config.yaml
bias: "all"
eps: 1e-08
epochs: 11.6
Rows from block 2 of a small autoregressive pixel model, named by matrix and row number. Rows with one number belong to one neuron. Each number is 200 + 20 x the weight over its row's rms, rounded and kept within 0 to 999. All counts start at 0.
After each neuron's rows are labels from the 100 images, of 14976, where the neuron reaches its largest size: "strongest on" is what is common among them. Only what is clearly more common there than usual is listed. The data: abstract colour fields from 500 small random pattern networks.
# gate: MLP gate (model.blocks.2.mlp.gate.weight, 512x256), inputs 86-171
# fc1: MLP up (model.blocks.2.mlp.fc1.weight, 512x256), inputs 86-171
# fc2: MLP down (model.blocks.2.mlp.fc2.weight, 256x512, transposed), outputs 86-171

gate.47,154,189,181,193,209,222,210,193,197,197,198,179,202,196,200,176,195,197,211,209,194,163,170,204,126,203,179,198,160,182,182,191,212,191,184,172,166,207,212,167,192,168,190,198,184,182,183,210,150,181,189,226,203,232,183,183,225,193,188,225,182,205,206,177,210,177,210,178,231,201,232,231,202,219,238,212,194,215,162,194,188,216,216,199,211,190
fc1.47,228,210,202,208,209,214,195,184,153,197,218,216,207,203,196,194,195,208,246,168,197,210,224,232,191,199,201,186,207,188,224,234,204,179,175,206,182,203,214,219,173,161,185,186,200,207,171,206,175,186,172,206,218,197,233,216,213,174,197,228,195,219,209,195,200,205,186,178,220,177,247,228,184,214,186,206,204,228,222,220,196,239,202,212,217,176
fc2.47,199,219,220,204,226,220,222,239,213,217,255,242,155,186,210,210,182,198,202,199,186,186,211,195,198,218,225,187,171,221,211,188,196,206,220,183,206,182,203,221,234,188,186,194,238,199,215,183,208,189,219,175,206,208,210,219,179,234,168,161,182,194,203,207,196,226,194,172,202,215,149,149,187,196,226,204,187,194,253,153,200,173,207,181,200,233
strongest on: fine detail; mostly blue

gate.172,206,184,207,165,235,157,170,206,213,231,164,190,202,222,215,195,201,167,201,205,215,225,212,192,144,248,204,168,193,227,172,214,180,202,186,197,187,206,209,184,203,188,217,176,202,209,207,181,245,201,163,211,190,208,227,212,192,199,198,162,184,212,217,208,206,194,211,194,223,235,202,193,208,204,184,204,203,171,204,193,208,224,202,207,203,192
fc1.172,212,209,208,167,177,198,210,197,195,166,209,205,208,190,192,234,193,216,215,182,200,184,179,178,202,147,183,196,229,214,181,199,187,200,205,186,189,183,211,224,184,175,209,205,210,192,195,208,191,180,222,215,145,161,226,183,233,211,182,173,217,213,216,182,209,207,229,230,183,215,182,200,207,202,214,203,203,189,183,198,201,191,213,231,182,170
fc2.172,158,207,217,191,242,221,201,212,210,215,183,177,180,164,190,217,193,172,178,178,192,245,189,193,213,236,189,173,186,210,211,182,221,211,194,219,182,233,202,208,183,197,219,175,208,194,214,199,227,185,180,186,216,177,227,233,217,183,198,216,253,199,188,243,192,180,198,217,209,191,210,233,208,213,223,201,182,191,210,219,191,189,162,224,177,237
strongest on: fine detail

gate.233,171,199,240,198,229,197,141,221,190,209,190,174,227,172,225,194,192,229,212,182,233,158,233,225,200,187,200,165,141,196,176,203,211,196,241,197,228,189,197,205,191,221,206,192,242,189,213,194,184,204,212,197,188,250,188,207,212,175,203,218,205,218,208,231,176,196,201,171,186,178,199,211,195,207,174,207,208,181,162,207,217,207,184,210,229,213
fc1.233,219,197,200,186,212,240,191,180,206,193,178,194,216,188,199,228,194,220,170,153,203,202,204,202,200,254,184,202,201,196,219,183,201,214,172,213,170,166,192,204,179,200,205,199,232,195,204,168,146,204,174,169,194,202,238,222,208,190,219,213,194,200,200,189,199,192,232,191,136,202,216,205,243,214,153,197,183,205,260,192,193,223,193,246,232,193
fc2.233,205,197,200,198,214,216,186,172,218,206,189,175,213,172,182,212,189,210,157,171,189,183,196,213,208,223,187,217,208,207,223,194,200,200,179,207,196,181,204,191,218,190,183,194,224,209,205,184,165,216,203,184,198,195,209,206,217,184,214,210,210,166,206,189,204,203,229,214,166,187,208,177,249,215,159,184,172,192,262,182,224,227,218,209,210,185
strongest on: mostly red

gate.51,182,231,181,219,160,191,193,229,214,205,225,214,165,176,201,227,196,203,204,191,218,219,232,195,173,191,191,201,206,180,226,169,186,178,216,226,207,204,196,202,183,242,191,206,192,221,212,215,195,198,193,227,183,217,163,217,178,208,197,244,204,223,174,205,225,197,208,186,184,179,190,165,157,231,204,212,196,179,214,201,173,190,219,204,209,146
fc1.51,176,215,231,243,202,184,193,190,177,197,165,181,205,175,173,250,196,203,171,198,228,189,215,168,175,164,192,190,234,206,202,196,164,207,174,236,205,195,181,187,221,218,180,173,188,157,223,234,201,203,193,206,183,227,194,179,183,220,210,184,177,211,194,218,193,207,192,233,182,234,224,190,203,211,205,212,205,185,188,168,199,169,178,210,162,169
fc2.51,170,178,177,229,195,189,190,204,196,206,188,215,194,197,193,184,161,212,223,242,114,194,214,232,186,206,202,208,185,236,199,184,219,219,205,200,200,179,200,168,203,201,210,185,193,191,210,205,215,186,174,189,232,220,190,217,180,225,190,216,206,205,200,187,188,191,237,209,206,184,202,193,231,194,203,200,170,220,200,219,153,208,206,213,196,200
strongest on: fine detail

gate.159,200,212,214,200,196,189,223,238,228,214,210,242,186,147,169,203,196,197,240,212,235,201,176,182,187,210,173,175,224,225,203,199,208,216,217,145,182,201,218,220,176,206,210,201,251,180,175,210,189,214,211,196,194,225,216,169,202,220,197,225,196,175,177,197,197,199,172,213,198,214,178,204,179,190,201,190,203,188,209,203,190,212,194,168,194,201
fc1.159,199,203,169,216,197,184,217,207,214,170,220,169,196,194,190,208,202,194,165,188,187,191,206,208,151,200,222,189,211,182,215,198,207,199,146,193,199,264,194,182,192,187,213,180,200,198,213,189,187,196,166,192,226,221,204,207,192,219,218,200,216,184,207,228,208,216,166,177,198,233,197,214,163,201,178,196,184,214,187,242,210,263,206,179,197,188
fc2.159,189,197,186,240,230,187,175,224,198,197,250,194,220,231,213,191,184,176,220,219,210,209,198,200,186,203,190,161,218,222,168,207,193,206,210,187,193,165,243,192,191,240,189,159,174,192,206,204,198,211,185,231,189,208,226,172,201,216,209,207,214,182,171,230,194,193,205,186,189,214,225,239,232,213,243,174,186,189,171,196,179,210,200,194,190,197
strongest on: smooth; mostly green; dark

gate.317,207,181,212,237,211,218,178,243,190,210,206,174,215,204,200,239,199,196,180,201,199,182,206,192,180,215,192,219,215,177,208,211,219,161,152,239,188,190,207,207,218,177,211,220,188,182,198,203,155,189,162,205,224,194,210,197,184,178,193,202,158,213,218,193,195,220,172,207,231,196,208,218,239,183,197,174,201,207,224,185,182,190,185,184,223,188
fc1.317,193,222,198,175,186,222,213,242,204,206,240,256,166,198,187,178,208,203,200,218,202,244,229,166,252,228,231,219,176,201,240,198,222,227,168,198,209,138,187,226,180,219,181,215,208,184,147,185,165,186,238,177,221,202,230,237,208,205,185,229,208,208,212,218,190,183,210,178,205,202,199,202,186,194,178,228,192,203,230,210,210,221,207,239,203,190
fc2.317,215,181,201,197,252,158,223,169,189,206,208,226,233,213,206,203,174,185,218,193,228,189,199,227,168,226,177,243,211,218,229,199,167,192,185,212,205,244,200,182,198,217,190,168,198,201,193,173,222,208,187,177,168,275,174,181,180,193,213,174,194,189,250,188,190,188,204,230,235,205,215,176,216,206,207,242,200,222,233,182,170,180,210,209,214,208
strongest on: fine detail

gate.5,209,218,188,162,229,168,185,204,189,220,248,206,184,180,220,209,215,183,199,206,212,201,198,183,183,187,191,219,235,191,203,198,203,197,203,204,166,237,185,245,228,175,215,186,210,190,151,185,203,205,207,167,173,210,212,228,195,196,174,199,240,199,211,194,202,194,188,179,228,197,175,207,201,155,194,211,196,224,180,237,203,208,181,193,216,198
fc1.5,187,211,224,198,191,196,197,194,192,200,193,219,174,158,180,173,187,244,219,195,195,196,246,236,205,231,178,182,171,188,174,220,176,204,237,209,183,227,238,218,189,171,190,163,183,213,198,182,217,163,200,183,209,185,199,172,232,171,158,198,212,213,197,204,193,189,239,230,189,203,203,183,196,217,194,228,207,212,189,210,160,237,211,254,145,195
fc2.5,185,243,200,212,192,189,171,184,182,213,247,187,195,170,199,196,208,185,199,209,206,236,186,221,177,203,234,185,211,204,241,206,189,170,244,162,202,178,191,203,205,205,186,183,202,217,182,146,178,199,208,171,208,233,176,218,178,186,188,204,222,199,167,165,203,232,207,201,224,187,179,243,163,149,181,156,189,172,239,228,203,196,199,192,218,198
strongest on: mostly green

gate.1,169,208,204,195,190,202,198,204,222,209,217,164,180,195,199,209,209,219,190,212,228,214,176,201,215,223,200,223,178,193,188,238,221,198,202,215,211,217,203,208,158,150,180,217,199,205,203,209,165,194,213,185,207,213,195,194,152,187,190,203,165,214,259,168,181,222,225,196,183,182,206,191,181,234,217,179,182,173,190,160,204,226,189,203,194,211
fc1.1,219,206,194,139,177,183,199,169,198,210,212,209,217,189,179,189,209,172,226,214,196,166,198,188,219,216,224,161,195,205,216,179,201,214,204,170,214,219,203,225,216,183,180,178,181,169,190,251,205,243,195,191,157,197,190,178,236,211,178,233,203,218,216,155,179,179,190,232,196,193,218,196,173,209,189,194,194,173,229,215,205,237,194,260,198,196
fc2.1,202,214,183,185,207,193,213,176,193,238,226,199,219,182,213,197,165,229,196,195,198,189,204,175,175,186,217,185,203,207,190,233,198,205,211,192,182,177,195,167,226,240,180,193,177,220,237,244,187,189,138,191,203,200,184,184,222,188,195,230,243,205,222,216,196,209,192,190,218,185,198,194,222,209,224,185,195,187,212,226,199,199,229,196,176,194
strongest on: mostly green; smooth

gate.413,204,164,171,224,244,183,209,209,199,222,206,181,174,196,184,173,145,203,156,210,176,189,204,219,189,194,197,197,196,181,203,221,211,190,174,226,208,230,185,232,198,156,195,180,198,159,182,203,182,193,222,192,217,210,197,222,181,186,194,212,209,201,210,191,168,200,206,214,215,203,155,186,220,212,211,143,197,203,150,205,173,179,193,229,183,197
fc1.413,190,194,184,223,190,203,198,205,213,195,233,190,188,211,216,196,219,201,172,209,197,197,209,230,206,161,194,199,162,239,176,146,216,227,209,199,189,186,191,173,187,215,204,177,215,197,191,235,160,152,188,220,200,230,148,185,177,195,218,201,177,203,166,217,239,186,191,214,176,202,165,190,180,232,153,263,210,198,233,203,201,218,239,200,220,184
fc2.413,235,214,199,165,206,180,215,184,237,207,188,181,212,181,202,168,188,241,199,198,194,170,183,183,212,195,175,181,217,190,197,209,225,204,181,191,186,174,236,187,196,210,230,217,191,225,227,197,191,170,190,186,210,190,205,255,179,168,198,191,170,183,167,225,191,194,202,231,203,209,173,204,205,186,187,184,196,224,213,214,199,213,174,180,225,228
strongest on: mostly red

gate.66,213,208,198,225,227,202,196,220,211,183,182,188,162,178,191,184,247,199,214,179,270,202,197,181,207,164,189,201,207,182,238,199,223,211,220,170,194,196,215,183,215,185,216,209,200,192,179,211,202,176,208,191,209,189,191,191,162,214,203,201,187,215,181,184,231,184,204,201,205,204,176,188,186,214,181,216,181,205,187,189,200,178,216,179,229,171
fc1.66,214,184,202,191,209,207,171,210,211,203,245,220,224,207,211,216,197,174,135,179,191,214,194,207,189,191,197,213,175,194,205,195,217,227,231,215,199,168,187,205,213,246,178,216,169,196,162,222,206,234,234,203,206,177,189,205,194,189,208,212,173,181,199,200,205,155,195,186,216,187,211,216,199,186,216,178,218,203,203,191,187,186,195,199,204,222
fc2.66,154,234,239,206,195,203,199,200,227,211,210,209,188,212,228,198,210,200,188,164,240,160,186,195,222,210,193,168,181,189,184,178,190,220,198,215,221,185,216,201,220,205,231,204,215,213,188,225,218,198,187,155,170,184,181,176,227,171,232,207,196,197,163,203,186,201,205,230,174,180,195,188,188,206,246,218,196,203,214,209,197,191,238,174,207,193
strongest on: mostly green

gate.232,204,220,241,173,226,158,204,212,209,222,210,217,220,205,166,201,191,247,192,226,191,183,216,192,204,220,200,198,163,169,227,211,231,225,212,219,219,194,220,231,204,188,193,204,176,218,179,213,184,225,208,187,203,232,230,203,204,187,176,223,214,210,181,203,190,197,182,154,198,209,200,186,127,180,203,207,226,227,166,196,185,204,198,223,240,174
fc1.232,198,201,215,154,202,157,186,219,194,211,217,187,199,181,203,194,189,221,200,200,210,168,227,212,219,193,209,147,219,187,220,177,184,181,204,203,161,167,196,192,197,209,205,202,208,247,225,210,163,196,205,179,176,210,184,211,228,219,225,190,265,205,186,213,210,211,231,164,181,150,207,215,194,147,201,215,213,213,157,207,199,191,191,204,192,197
fc2.232,231,190,205,183,186,199,219,202,229,193,224,209,178,199,227,224,214,196,173,221,174,189,196,244,178,218,173,205,207,211,221,195,182,181,225,208,197,188,204,221,244,175,181,224,181,154,202,175,197,168,189,159,193,242,177,211,151,184,198,196,152,193,241,197,213,250,205,200,195,210,190,176,232,219,211,213,176,207,225,190,199,204,224,211,185,213
strongest on: mostly red

gate.263,168,193,191,192,202,184,199,186,227,209,205,193,165,176,197,192,232,187,199,179,223,207,221,193,196,209,191,201,193,199,197,215,201,175,204,173,242,186,224,195,207,188,205,206,187,205,187,204,178,214,203,197,259,192,213,217,191,200,208,209,194,199,218,214,221,178,195,198,178,207,171,214,190,178,199,202,199,162,212,176,182,220,216,179,195,186
fc1.263,216,200,211,176,176,173,220,228,184,208,228,207,202,200,210,215,192,189,203,211,189,221,180,169,263,214,219,188,194,217,190,190,200,183,184,184,189,178,195,182,167,185,158,234,232,209,189,204,158,191,209,177,220,212,178,212,219,220,195,181,200,206,210,242,200,188,187,184,208,211,184,211,193,212,177,173,195,228,232,208,227,192,196,185,201,208
fc2.263,222,210,229,199,217,200,195,197,213,181,211,203,192,188,201,211,185,214,213,205,205,186,201,211,202,183,211,217,214,210,187,210,167,234,196,196,211,185,190,227,203,216,201,211,192,182,234,197,228,175,189,177,220,170,219,158,191,198,177,232,158,215,170,148,185,174,194,224,195,197,221,187,189,215,214,202,216,224,177,205,184,217,180,210,184,187
strongest on: mostly green; smooth; dark

gate.272,220,198,212,189,204,237,187,180,170,248,224,199,218,183,235,212,150,199,193,164,198,195,242,215,196,173,207,177,230,178,236,200,224,205,207,172,191,232,144,189,192,194,195,187,179,159,213,202,211,225,221,187,226,181,204,193,224,163,186,222,226,201,179,221,202,211,193,176,202,227,224,189,197,195,198,208,201,185,238,201,184,204,188,183,239,217
fc1.272,191,183,214,227,195,226,196,193,183,233,195,187,211,209,176,192,203,195,179,181,198,185,196,237,186,172,234,231,220,226,202,209,212,219,207,208,211,202,199,180,210,208,223,165,197,180,165,198,234,189,222,219,210,179,180,204,206,181,192,182,214,213,195,196,202,225,191,193,215,249,182,181,217,205,223,194,197,191,186,228,196,199,222,219,224,187
fc2.272,209,194,187,208,207,180,202,241,217,171,201,190,199,209,197,207,217,213,200,202,237,223,170,176,192,230,169,185,196,181,172,175,164,191,171,225,210,185,221,234,185,192,174,239,210,229,204,204,205,207,193,195,191,203,211,198,166,244,218,202,182,222,213,178,180,170,206,202,193,164,183,206,172,206,187,198,226,221,195,199,191,204,181,178,173,201
strongest on: bright

gate.38,200,193,228,189,179,205,180,191,224,210,236,173,189,191,226,228,188,229,219,218,226,145,201,181,144,208,181,182,232,189,210,183,194,197,194,199,178,204,169,180,176,214,262,223,194,226,201,219,212,185,189,220,168,223,195,164,231,208,209,200,227,202,198,185,198,182,208,177,215,212,186,204,153,215,193,211,191,177,190,190,170,200,185,233,202,182
fc1.38,219,189,194,229,225,207,177,197,166,188,207,221,177,189,189,189,241,177,229,211,246,202,249,178,219,175,212,211,171,191,198,231,179,212,197,178,197,197,202,218,194,221,233,189,183,193,191,210,214,209,183,173,193,188,209,209,157,207,234,191,172,215,209,197,219,181,185,205,177,181,200,244,179,204,173,226,205,227,196,204,224,220,196,161,151,176
fc2.38,198,180,215,229,207,191,220,173,168,205,187,204,194,190,158,239,223,172,206,203,209,190,222,215,195,215,203,201,225,229,200,151,226,192,213,189,199,199,262,176,182,177,172,210,200,191,203,199,209,194,261,189,184,193,186,203,189,205,186,215,207,200,177,205,192,186,207,201,204,179,176,200,216,189,196,187,185,207,178,192,196,221,164,222,213,222
strongest on: smooth

gate.30,163,202,197,194,169,212,198,205,195,206,166,197,203,211,222,228,152,212,196,183,219,196,185,214,186,208,209,195,204,204,200,188,209,204,187,187,159,211,200,196,161,224,195,179,224,195,192,214,182,183,188,178,193,188,174,189,179,202,197,183,216,197,194,203,187,186,243,190,168,196,226,220,224,235,213,226,208,196,177,194,216,183,152,194,179,203
fc1.30,221,179,205,204,192,186,209,232,207,191,196,191,199,189,171,198,196,169,189,187,254,195,198,182,196,180,204,202,196,194,186,185,220,227,218,213,188,176,219,203,192,220,192,194,216,205,148,204,183,216,187,197,176,218,191,223,171,208,181,205,204,191,187,217,210,195,211,173,206,199,201,212,208,182,191,205,178,177,176,205,218,170,169,217,206,191
fc2.30,181,210,183,181,219,174,231,238,215,233,200,224,203,231,203,218,216,183,198,177,210,216,185,227,228,192,188,206,205,216,196,207,188,186,214,193,216,173,210,224,219,136,219,179,218,228,226,232,170,198,199,189,184,205,196,209,182,187,208,184,188,196,198,218,160,176,135,217,198,189,207,209,163,232,204,199,227,186,180,179,189,231,204,170,242,216
strongest on: mostly red

gate.511,213,208,189,173,218,199,207,181,216,185,228,226,222,165,198,193,187,162,181,227,204,196,202,200,194,185,203,214,197,169,195,194,177,230,183,199,190,231,197,214,236,176,212,223,187,187,206,245,211,201,225,215,211,177,184,190,222,226,169,187,202,181,199,221,208,211,189,225,223,210,201,203,166,226,226,195,192,191,191,186,220,196,168,192,170,212
fc1.511,196,218,211,208,230,221,196,194,198,194,224,209,206,216,212,219,207,196,162,216,183,202,217,186,199,192,195,201,191,192,206,166,191,232,242,217,174,153,171,213,227,141,190,212,186,153,213,179,204,214,227,227,215,197,205,172,218,205,176,220,170,188,213,175,198,211,192,233,209,185,194,151,198,204,190,220,214,195,211,211,212,179,213,211,204,193
fc2.511,207,171,181,167,210,179,201,194,203,188,202,181,159,186,198,202,186,249,172,175,220,158,196,234,198,196,192,182,183,175,172,221,162,183,179,210,206,214,214,198,192,151,202,195,204,176,199,228,200,184,192,189,221,228,219,219,201,158,224,200,208,205,186,205,223,213,203,163,209,196,202,225,186,237,236,191,204,225,226,214,209,227,194,153,198,202
strongest on: mostly blue

gate.178,195,203,214,190,206,206,183,226,195,176,178,202,162,175,199,191,185,247,205,225,245,195,174,174,186,200,166,218,196,196,201,193,203,208,198,195,224,177,226,196,173,220,181,204,218,208,170,193,161,236,176,202,242,204,192,186,176,206,214,192,188,204,214,206,185,203,193,154,190,203,203,196,214,202,199,175,190,196,198,189,186,227,192,187,222,174
fc1.178,175,174,210,156,195,214,165,196,232,204,199,179,215,204,214,166,198,192,180,205,186,199,165,196,199,173,179,191,205,191,198,184,186,192,211,193,161,164,210,198,164,213,229,182,185,180,196,146,233,157,191,220,176,228,172,176,219,205,180,197,231,218,199,203,191,189,204,190,207,199,173,201,188,208,185,218,188,194,238,193,181,188,200,221,201,186
fc2.178,161,189,193,177,195,199,205,222,202,205,145,212,227,200,234,181,206,203,208,169,206,167,207,229,215,186,222,238,198,239,222,197,187,232,186,196,185,185,185,194,217,154,199,225,169,209,198,197,208,167,214,205,209,226,233,211,195,216,201,168,198,161,201,204,192,178,214,205,195,193,221,225,226,191,213,201,200,172,216,198,179,178,194,209,209,198
strongest on: bright; mostly red

gate.300,168,216,177,202,200,203,187,197,193,210,183,184,191,193,200,217,235,193,187,189,207,212,196,227,195,152,186,211,190,208,201,198,218,234,224,199,221,182,206,186,208,224,170,174,173,231,176,171,208,163,189,157,224,178,222,199,189,229,235,188,180,182,229,228,220,166,205,219,186,186,215,201,234,186,192,196,170,186,226,198,182,176,215,174,198,168
fc1.300,188,251,216,211,202,204,174,252,221,173,180,178,189,224,191,211,199,195,203,169,220,217,231,215,194,203,191,245,206,198,184,224,215,226,183,205,245,145,224,171,183,192,201,179,217,238,183,219,213,195,216,216,235,218,210,204,182,221,223,192,176,193,222,207,209,217,157,200,211,212,200,180,202,222,179,209,214,179,208,200,194,232,209,170,209,205
fc2.300,198,187,190,200,178,202,204,184,171,256,220,184,206,210,190,200,209,243,166,223,167,207,197,172,206,189,194,169,209,201,185,193,204,176,166,179,201,217,175,165,216,224,228,232,209,215,190,146,203,183,199,207,198,206,188,186,178,201,165,192,208,197,176,152,191,204,198,199,173,185,198,230,197,205,217,243,185,193,186,184,197,171,180,176,192,187
strongest on: bright

gate.423,189,207,219,156,231,175,169,240,210,227,194,213,191,201,206,215,217,206,172,182,219,214,211,200,183,180,185,211,222,242,189,233,193,234,226,177,213,203,254,224,208,205,201,207,205,166,189,202,198,238,223,200,169,187,176,205,195,196,236,187,175,202,211,223,203,195,186,243,153,237,201,214,197,183,191,237,223,197,152,204,200,167,198,218,202,171
fc1.423,213,183,181,203,166,213,207,202,203,212,184,207,217,192,196,163,190,205,192,178,179,178,229,209,180,212,197,200,226,211,182,211,200,199,172,195,211,243,174,201,198,197,238,177,225,197,219,220,193,190,179,256,175,238,222,200,223,194,213,226,202,209,171,174,189,188,200,222,183,200,165,204,203,175,193,196,206,188,188,192,222,222,171,228,161,196
fc2.423,189,206,222,208,166,210,215,184,208,180,189,164,219,166,206,199,222,220,192,211,178,196,191,181,189,233,220,220,202,203,204,188,201,188,167,206,235,182,208,181,206,191,202,193,198,230,191,163,226,164,201,202,237,184,202,184,199,194,247,221,248,221,236,189,197,233,204,173,243,186,201,192,223,178,204,142,184,203,191,206,206,203,197,201,170,230
strongest on: mostly green; smooth

gate.67,220,225,217,216,210,206,233,202,211,224,198,178,187,165,205,189,171,215,206,213,192,210,189,178,198,203,204,214,186,224,239,229,164,207,178,205,161,199,183,206,219,188,188,218,237,177,223,202,219,190,175,215,163,217,193,205,225,187,207,242,214,196,188,179,181,204,160,184,226,200,224,188,189,249,205,164,191,214,192,215,227,213,189,174,261,212
fc1.67,197,192,164,197,194,197,191,200,213,211,203,185,216,206,224,205,193,218,209,192,202,195,206,178,210,178,223,248,233,229,203,220,194,198,243,188,215,172,204,191,223,203,254,187,192,166,187,181,206,205,213,217,213,215,229,215,225,200,194,203,182,204,204,214,205,228,213,192,190,212,221,214,177,221,182,183,198,150,199,214,198,171,219,211,176,155
fc2.67,227,191,193,214,196,227,234,185,187,198,227,193,178,199,224,208,192,257,192,202,206,197,174,229,185,201,200,215,231,185,199,183,182,186,195,196,214,186,212,224,193,203,180,166,147,193,170,208,214,177,222,191,200,238,204,196,212,218,233,228,208,160,223,196,197,186,212,160,211,184,198,176,177,205,202,250,213,203,152,203,220,197,193,184,203,217
strongest on: mostly green

gate.398,202,184,196,247,257,208,206,196,148,166,212,202,203,195,216,191,198,225,178,190,204,196,192,232,194,185,203,181,202,167,221,211,204,197,195,218,189,235,180,202,195,175,210,174,165,193,189,185,198,153,187,210,229,202,215,208,165,189,178,194,208,196,188,169,213,174,230,200,217,162,189,185,231,210,215,177,203,214,203,207,202,230,210,171,201,205
fc1.398,216,221,217,235,201,225,238,183,226,210,202,201,168,247,206,174,212,204,197,206,196,250,159,190,184,195,169,217,199,185,214,205,200,208,192,201,207,190,204,177,195,247,209,190,208,239,181,183,228,157,184,197,203,165,212,206,191,237,190,204,234,193,211,171,206,157,201,209,215,204,183,228,210,174,220,192,213,241,229,197,194,202,206,172,208,204
fc2.398,241,194,196,198,199,165,212,181,228,191,142,195,203,183,205,164,180,183,212,222,196,165,198,215,163,213,213,225,227,210,167,201,184,242,205,217,180,199,182,191,191,191,173,171,209,212,227,194,175,193,200,169,186,202,202,187,208,248,202,162,172,202,219,222,195,224,186,201,179,184,188,169,222,239,192,203,187,173,207,227,215,221,209,210,183,185
strongest on: fine detail

gate.256,197,182,175,181,206,183,191,217,229,216,212,167,212,216,196,211,207,204,202,181,233,226,211,203,221,199,214,187,183,209,164,187,185,203,209,201,207,189,209,192,198,198,192,178,233,190,180,180,192,205,158,171,227,220,186,217,191,194,181,205,194,202,210,196,220,211,242,208,225,223,184,166,139,212,200,235,220,186,203,223,215,203,198,224,191,210
fc1.256,216,212,207,195,190,180,176,223,182,183,193,220,193,202,186,233,189,231,206,251,227,176,166,208,218,220,204,183,229,222,198,201,166,184,156,215,194,221,204,232,199,160,186,221,189,172,194,210,219,214,194,213,195,193,164,163,184,202,192,176,208,195,197,236,206,222,198,208,205,208,235,185,200,193,217,199,209,203,217,206,203,211,158,183,189,200
fc2.256,171,184,175,194,247,165,227,215,247,179,240,248,207,229,231,198,232,175,208,185,171,203,182,194,240,188,186,209,203,221,228,201,181,187,216,190,211,196,201,219,199,200,182,172,200,170,199,171,224,177,161,239,218,222,216,221,245,192,210,157,204,210,181,181,198,172,217,189,195,186,226,211,190,233,194,206,158,171,160,206,153,207,173,189,200,204
strongest on: bright

gate.314,227,203,173,231,162,198,234,236,206,222,209,216,188,209,171,205,177,201,215,221,213,222,203,176,197,223,194,204,180,205,194,227,153,182,164,229,199,200,220,218,167,216,209,252,207,243,222,176,218,212,203,170,193,151,206,204,220,197,212,201,218,186,200,226,176,198,171,182,234,212,195,183,185,229,182,163,183,243,232,233,203,189,152,183,203,221
fc1.314,209,196,169,176,218,218,182,229,220,216,247,191,207,199,193,199,183,167,195,185,192,217,234,229,186,211,170,211,192,196,205,167,212,205,154,174,148,216,182,209,221,194,181,220,192,197,223,177,198,214,214,174,228,199,186,192,238,164,214,189,193,205,195,205,212,188,199,221,235,195,196,178,182,192,177,204,187,173,208,188,182,167,205,177,205,220
fc2.314,234,203,174,200,232,226,217,160,232,182,202,132,186,233,233,211,223,195,212,200,161,191,226,188,153,204,141,162,193,171,210,178,199,189,187,192,212,227,178,221,189,168,177,169,184,218,218,169,188,219,223,206,182,221,239,217,200,214,165,189,190,208,234,220,221,212,187,207,222,182,209,222,197,201,187,195,182,216,209,188,217,168,194,199,214,197
strongest on: mostly blue

gate.326,183,170,215,202,188,222,243,216,179,205,234,209,231,190,218,202,233,194,223,190,214,177,227,187,188,203,176,195,207,207,186,190,211,186,174,207,239,200,185,174,165,233,177,240,205,254,233,228,201,225,203,179,201,170,225,195,177,218,182,224,196,205,220,204,190,179,173,216,178,198,199,235,228,204,169,171,205,166,239,230,239,194,195,205,216,223
fc1.326,226,211,223,177,225,187,203,231,170,217,205,171,205,175,205,222,191,171,204,206,205,209,189,209,189,208,211,146,204,155,200,196,215,210,178,228,196,228,147,197,182,179,192,224,206,169,188,198,210,185,221,200,204,183,191,185,159,177,161,184,197,204,219,185,206,201,204,206,206,217,197,180,217,192,191,184,218,184,201,221,195,209,207,192,179,207
fc2.326,209,204,214,149,201,199,221,180,211,171,207,199,191,218,223,203,198,217,221,208,192,202,194,217,205,166,212,220,226,208,177,217,209,201,220,208,168,217,205,171,201,208,165,204,160,199,205,192,203,250,210,201,205,234,221,213,190,172,212,218,204,207,198,188,193,242,227,234,182,206,194,203,209,221,235,216,238,213,166,180,190,155,208,213,168,206
strongest on: smooth; mostly green; bright

gate.475,205,193,178,193,194,225,212,212,175,179,197,214,201,197,187,198,199,189,185,173,211,200,189,238,236,189,169,226,175,200,206,211,192,234,185,209,221,193,214,180,236,167,182,171,198,199,226,178,219,186,175,162,195,205,156,192,208,199,243,245,194,208,187,186,200,206,150,218,201,166,232,196,164,198,220,167,203,162,223,203,187,192,179,181,190,200
fc1.475,209,205,231,222,180,208,215,206,205,190,245,186,202,135,217,196,189,191,161,179,189,193,193,233,182,171,173,171,218,203,219,155,182,191,202,197,207,198,189,190,199,239,221,223,233,177,265,171,212,193,244,216,241,176,190,195,234,182,225,197,189,188,172,205,214,202,202,198,225,216,184,223,213,181,214,195,205,169,228,212,200,157,211,214,177,179
fc2.475,160,209,205,179,193,202,216,188,213,187,202,228,193,219,226,226,195,207,143,199,178,215,215,210,209,214,194,198,186,167,220,166,222,169,190,213,171,208,183,188,214,165,218,221,204,151,192,207,189,233,198,193,205,199,241,198,196,195,202,237,193,215,189,230,181,205,200,190,209,198,205,191,205,220,177,192,233,192,185,213,201,240,175,224,184,156
strongest on: bright